{"horizontal_flip": false, "arch": "unet", "cond_dim": 128, "vocab_size": 1115, "text_encoder_activation": "gelu", "text_encoder_layer_scale_init": 1.0, "init": "kaiming_normal", "residual_init": "scaled_by_depth", "optimizer": "muon", "adamw_lr_other_params": 0.001, "epochs": 3.2, "adamw_weight_decay_other_params": 0.01}
Rows from block 5 of the text encoder of a small text-conditioned image flow-matching model, named by matrix and row number. Rows with one number belong to one neuron. Each number is 128 + 24 x the weight over its row's rms, rounded and kept within 0 to 255. All counts start at 0.
After each neuron's rows are labels from the 100 texts, of 14976, where the neuron reaches its highest value: "tokens" is the input token at the peak. Only what is clearly more common there than usual is listed. The data: seven-segment displays showing three digits.
# fc1: MLP up (text_encoder.blocks.5.mlp.fc1.weight, 2304x384), inputs 0-95
# fc2: MLP down (text_encoder.blocks.5.mlp.fc2.weight, 384x2304, transposed), outputs 0-95

fc1.621 [124 139 135 125 110 118 134 149 109 123 147 172 163 113 118 165 144 134  92  93 122 128  74 142 141 157 143 116 137  99  91 123 140 112 120 163 129 133 145 120 110 156 106 148 124 139 109 143 118 111 138  96 134 115 153 102 103 146 102 135 143 125  98 140  86 109 126 124  95  97  95 164  99 122 139 110 168 128 121 117 118 149  94 103 138 129 170 154 112  93 131 155  93 163 154 141]
fc2.621 [127 114 158 150 158 119 128  72 136 118 123 130  88 133 119 124 125 115 116 166 142 127 136 123 143 131 130 185 118 150 166 145 151 145 135  80 139 116 101 168 129 125  98 124 154 145 166 103 141 185 123 152 124 122 135  98 207  97 150  97 125 108 131 147 162 117 140 131 170 140 178  66 141 143 141 153  93 142 144 148 124 135 157 152 123 124 135 129 110 166 117 113 184  95 149 147]
tokens: "<end>"

fc1.229 [117 121  90 129 142  93 159 145 108 155 138 113 106 136 129  73 112 137 104 104 138 113 142 117 119 115 127  98  84 134 134 102 118 147 115 130 130 142 118 117 138 122 164 129 141 104 121 152 152 104 127 146 129 146 121 131 125 126 132 140 109 119 144 125  95 121 119 107 131 122 117 157 138 152 116  90 114  96 124 155 147 148  97 120 148 140 108 135 196  87 136 132 155 125 102 151]
fc2.229 [134 123 159 118 137 165 128 117 127 111 116 138 122 130 148 174 141 136 169 144 153 136 106 116 160 139 142 167 151 157 129 154 129 105 160 118 123 124 124 140 126 136 119 108 128 161 118 105 141 157 109 114 149 109 145 150 172 140 140 132 143 128 124 129 153 125 130 126 134 120 127  96 129 133 140 180 150 156 124  90  77 139 146 119 101 118 154 102  65 154 112  97 107 116 157 108]
tokens: "8"; "6"

fc1.542 [ 98 162 108 118  97 109  71 139 127 144 105 150 122  90 100  92 127 113 112 166 149 121  86 118 114 157 108 103 137 115 113  93  93 129 143 107 148 141 116 118 124 144  99 153 126 148 148 102 106  75 110 145 121 105 137 151 153 105 140  77 106 137  88 149 118 125 130 157 120 165  96 122 154 132 154 136 172  87 134 153 110 128 148 159 152 126  96  82 106 138  92  95 176 120 113  84]
fc2.542 [147 108 116 136 153 137 190 179 136 107 125 124 169 169 158 120 138 146 144 101 107 124 146 147 127 103 163 145 110 156 132 172 150 130 108 138  96 119 143 115 118 106 137 114 118 106 114 141 145 175 177 121 151 167 144 131  97 154  97 195 152 142 169 100 157 111 143 115 139  93 176 124  87 116 105 122  93 155 149  98 151 126  83 126 121 147 125 136 143 119 168 142  71 150 161 146]
tokens: "8"

fc1.643 [167 157 104 145 143 151  97 123 133 125 124 148 106 126 164 101 135 187  97 150 133 151 168 142 111 135 168 102 135 134 134 118 117 112 128 121 131 164 142  97 150 109  97 146 144 128 152 129 116 149 142 115 117 171 132 104 131  77 119 129 132  69 156 126 149 108 177  95 115 107 166 117 133 142  94 146 145 123 113 154 158 139 106 114 128 142 156 137 132 123 121 132  95 100 127  69]
fc2.643 [ 94 113 144 110 120 108 113 139 116 139 129  91 157 137 106 162 118  82 156 115 106 110  94 102 139 124  88 144 115 132 132 151 129 146 144 105 149  99  99 163 108 134 164 109 132 121 110 135 133 103  89 126 130  92 138 151 113 171 143 121 142 204 117 128  81 151  68 151 169 142 108 136 124  98 153 107 108 114 127 103 100 113 133 126 150 136  96 124 144 124 109 132 162 147 127 171]
tokens: "34"

fc1.221 [124  78 102 122 136 123  81 163 112 121 108 123 140 164 111 102 173  96 111 137 107 136 114 151  68 137 156 116 101 100 177 115 149 130 151 114 126 136  81 136 123 113 171 122 146 130 114  88 182 131 152 135 134 161 132 101 125 149 148 123 120 162 151 164 129  99 126 179 136 157 144  80 104 104 118 124 123 105 145 133 127 142 122  90 132 137 172 150 127 147 159 134 142 117  69 116]
fc2.221 [140 168 150 121 137 130 156 123 181 151 145 137 104 117 145 181  80 174 161 122 123 119 137 156 187 113 124 146 162 147 110 164 132 111  84 155 122  99 145 116 114 152 117 103 130 117 103 172 102 139 122 114 126 104 112 135 143  98 106 129 112  89 112  98 133 172 129  67 116 122 138 161 148 149 130 123 115 147  89 133 113  92 106 132 112 111  75 112 171 111  97 140 143 119 187 166]
tokens: "34"

fc1.492 [129  91 164 149 124 153 139 106 140 144  98 153 101 124 132  84 102 107 110 139 132 125 136 173  88  89 112 105 171 150 147 132 144 124 151 107 144 173 115 124 118 104 138 125 150 104 120 160 131  95 132  99 143 111 160 133 127 175 101 102 118 124  99 139 146 152 132 110 128 128 163 123 101 115 153 130 115 120 134 114 150 133 127 111 121 106 143  67 119 131 142 124 155 129 143 116]
fc2.492 [125 139  89 103 113  88 128 154 118 132 143 114 143 134 145 169 152 149 140 133 136 137 126  97 163 151 155 146 101 101  96 131 135 125 103 139 121 121 131 105 108 146 118 149 105 151 117  84 140 176 131 141 110 146 104  91 117  80 165 155 165 125 176 117 123 123 130 138 105 134  97 153 138 149 102 130 155 147 127 130 125 120  92 154 121 155  93 184 100 128 114 120  96 132 119 118]
tokens: "8"; "6"

fc1.639 [ 94 129 147 121  98  90 146  77  85 155 120 126  60 103 166 140  84 134 163 108 138 145 125 141 132 147 131 111 121 119 156 158 182 147 122 123 123 115 100 153 133 134 107  66 125 141  81 155 165 132 134 121 133 129 105 102 123 173 142 144 151  85 149 155 151 140 137  77  91 120 147 132 163 110 159 158 136  93 159  91 118 139 145 125 106 140 156 153 144 155 137 132 123  90 132 121]
fc2.639 [137 121 103 140 154 154 108 168 172 107 146 140 180 132 102 107 170 109  94 155 112 119 149 100 116 113 122 156 144 151  91  97  79 104 135 137 129 159 157 106 127 116 153 184 156 104 148 105  90 155 134 135 111 133 133 138 152  83 102 127 112 159 131 116 104 116 128 180 152 132 118 127 125 136  86 119 131 178 105 160 145 113 110 146 156 117 107 112 108 101 112 113 141 171 127 134]
tokens: "<end>"; "34"

fc1.166 [129 138  72 158 108 106 123 112 143 149 128 104 119 111 178 140 106 129  90 146 111 115 122 144 134 137 129 109 102 135 143 145 146 128 112 110  93 129 137 159 143  86 105 129 144 116  76 118 131 137 123 126 157 148 163 131 134 132 119  96 120 122 123 101 130 128 184 107 118 115 119 104 108 112 121 143  75 135 105  98 113 164  74 134 138 132 106 157 111 144 158 115 145 141 144 160]
fc2.166 [109 112 153 128 138 130 121 130 146 141 139 173 145 156 110 143 142 155 123 137 139 156 130  60 108 127 117 151 156 145 121  88 114 149 118 111 131 109 143 118 121 133 118 170 114 133 146  91 115 142 103 127 100 114 123 156 118 147 101 129 128 108 126 143 121 146  87 113 129  88  94 135 125 135 147 136 142 105 188 140 161 118 130 122 128 115 126  99 180 147 156 112 134 118 114  97]
tokens: "34"; "93"

fc1.677 [127 144 118 148 130 162 135 105 125  62 117 125 121 136  93 136  91 142 115 128 167 154 110 152 104 132 131 101 118 169 134 156 154 140 142 117 158 126 134 111 113  86 123 123 114 120 131 118 147 171 121 105 121 109 105  86 137 147 164 103 132 147 137 146 139 130 124 127 159 130 179 144 155 113 130 132  89 130 129 104 105 104 162 101 159 111 120 133 127 125 132 147 118  94 121 158]
fc2.677 [119 131 163  98 142 135 138 164 126 164 121 136 174 124 184 132 175 109 123 121 106 145  96 136 170 125 123 152 143  92 121 100  93 111 118 138 131 136 123 125 143 182 148 135 153 117 106 113 119 116 121 142 124 101 125 157 113 127  90 175 152 122 107 119 105 126 102 144  71  95  88 113  83 139 133 125 190 127 131 133 148 135  87 139  96 145 134 142 135 140 129 116 122 152 141  97]
tokens: "<end>"

fc1.58 [128 101 121 125 129 124 140 136 143 164 166 105  88 149  89 115 120 103 153 176 114 134 107 154 162 160 109 183 173 127 125 134 151 126  82 128 143 148 129 130  98  90 136 108 149 107 125 140 133 145 134 116 104 132 132 108 113 101 155 125 134 132 114 150 143 123 123 124 115 140 159 116 115 139 143 136 104 119 113 140 116 125 127 122 112  93 164 128 125 145 108 131 155 113 100  99]
fc2.58 [115 151 129 116 112 127 131  98 130  97  92 155 141 118 164 151 132 165  98  81 143 115 152 120 111 100 172  73  71 130 126 118 103 111 169 126 110 122 127 127 143 193 141 147  98 148 131 102 127 121 140 145 151 126 126 134 130 153 113 110 137 116 160 109 120 129 135 143 138 108  98 152 155 110 136 125 156 145 134 128 146 138 128 126 131 174 109 136 105  97 161 136 107 135 161 153]
tokens: "8"

fc1.701 [138  95 115 132 157 132 137 142 112 118 155 128 156 133 146 142 154 120 107 137 119 159  98 129 126 134  90  94 125 117 150 145 141 132 128  99 185 151 166 112 143 107 115  78 148 115 135 171 101 135 121 144 109 126 111 123 125 114 111  93 122 144  84 100 119 176 158 101 157 108  97 159 105 125 141 129 143 156 134 113 105 166 122 156 147  87 178 128 161  83  89 165 155 153 138 117]
fc2.701 [141 141 126 102  65 147 144 111 110 158 115 131 110 110  94 101  85 128 138 126 143  85 169 137 135 135 145 141 121 140  97 122 118 111 123 147  92  94  95 125 138 119 129 174 114 167 149 107 167 156 140 154 158 133 121 112 141 138 142 162 172 145 145 124 120  82 107 166  79 152 165  84 146 103 106 127  96 118 114 126 130 120 138 103  84 157  70 148 113 171 138 115 100 141 115 136]
tokens: "<end>"

fc1.656 [144 134 150 136 148 154 120 123 116 141 150 117 122 111 114 120 121 142 157 161  78 164 135 130 120  77 109 100  85 166 123 110 153 109 157 156 147 107 140 110 162 101 137 121 151  87 145 165 142 106 137 166 135  99  87  93 104 136  91 128 159 109 140 133 102 168 108 112 120 124 135  93 148 150 119 118 159 136 185 123 126 137 187 128 115 167 154 113 155 131 113 148 126 147 100 131]
fc2.656 [ 95 126  94 111  85 113 160 144 154 136 108 143 144 137 138 141 147 102  87 103 179  89 120 128 146 172 128 151 163  98 144 152  94 136 104  92 120 153  99 142  81 155 138 154 114 169 117  89 121 152 145  87 127 168 158 160 151 133 174 110 106 133 121 122 123  76 148 140 141 122 120 167 118 107 125 151 102 140  89 154 146 132  92 129 121  79 109 147 101 134 146 123 133 113 157 104]
tokens: "34"; "32"; "12"; "85"

fc1.646 [147 123 102 111 131 135 142 133 109 145 144 143 159 141 137 131 162 161  82 115 123 197 150 107  97  92 178 139 100 106 127 135 116 118 141 148 126 130 121 136 159 110 108 147 154 132 126  79 149 101 129 115 137 135 119 196 102 115 104 133 167 150 119  89 117 147  94  97 156 129 132 133 102 113 123 115 151 104 126 164 127 131 113 162 133 126 102 110 150 161 145 146  90 168 127 156]
fc2.646 [131 117 151 115 104 150  98 124 126 136 152 147 114 111 147 131  97  75 154 132 126  53 148 131 144 141  95 132 138 149 108  97 118 119 116  83 136 122 141 144 122 129 159 125 141 119 124 180 123 153 133 160 146  98 137  98 130 127 113 101 103 121 132 169 149 154 150 104 152  87 172 114 142 131 144 142  86 119 133  87 148 111 169  60 176 151 143 122 114 119 106 120 155  82 108 119]
tokens: "34"; "48"; "80"

fc1.674 [140  94 132 134 156 129 109 150 124 113 129  93 105 151 151 143 146  93 153 121 152 122 156 128 165 149 147 129 116 114 130 159 108 144 128  82 146 134  94 141 132 128 100 159 105 138 128 205 113 102 133 131 120 129 166 139 165 105 101 112 148 104 124 131 133 151 128 140 155 132 146 142 106  95  71  95 127 142 119 138 147 144  89  86 137 138 128 112 145  98 105 135 147 117 148 118]
fc2.674 [131 169 128 172  79 113 158  78 145 143 123 146 143 121  83 134 123 194  86 147 111 111 104 150  87 115 108 112 138 149 152 117 170 123 120 154 113 127 160 126 113 140 138  98 126  98 111  44 136 153  95 100 151  98  94  93  84 143 133 155  96 120 107 126 135 117 131 116 116 122  90 118 147 143 170 142 133 113 144 134 118 105 154 143 129 115 153 157 167 141 130 109 100 149 102 129]
tokens: "<end>"

fc1.615 [130 155 144 141 151  78 153 150 120 169 118 121 145 135 139 142 201  98 139 161 148 184 113 139 136 104 165  99 109 132  95 119 161 110 116 129 117 121 120 144 121  91 141 144 102 121 147  92 167 156 148 106 146 157  68 128 135 142  94  87 123  89  92 112  81 137 116 113 110 100 116 113 126 154 143 150 118 173 152 124 100 188 108 167 128 150 102 134 124 146 104 125 125 141  92 104]
fc2.615 [136 116 133 151 114 127 111 130 134 117 139 120 127 111 115  92 100 163 146 137 127  73 152 131 129 128 122 126 133  98 137 134 113 131 113 107 113 148 130 106 181 154 182  89 140 103 122 166 108 126 114 113  91 150 179 117 113 101 174 161 115 201 110 131 141 128 126 116 129  70 177 158 101  69  98  94 176 109 118  95 158 122 106  77 119 150 167 128 119 120 172 153 137 113 130  93]
tokens: "6"; "8"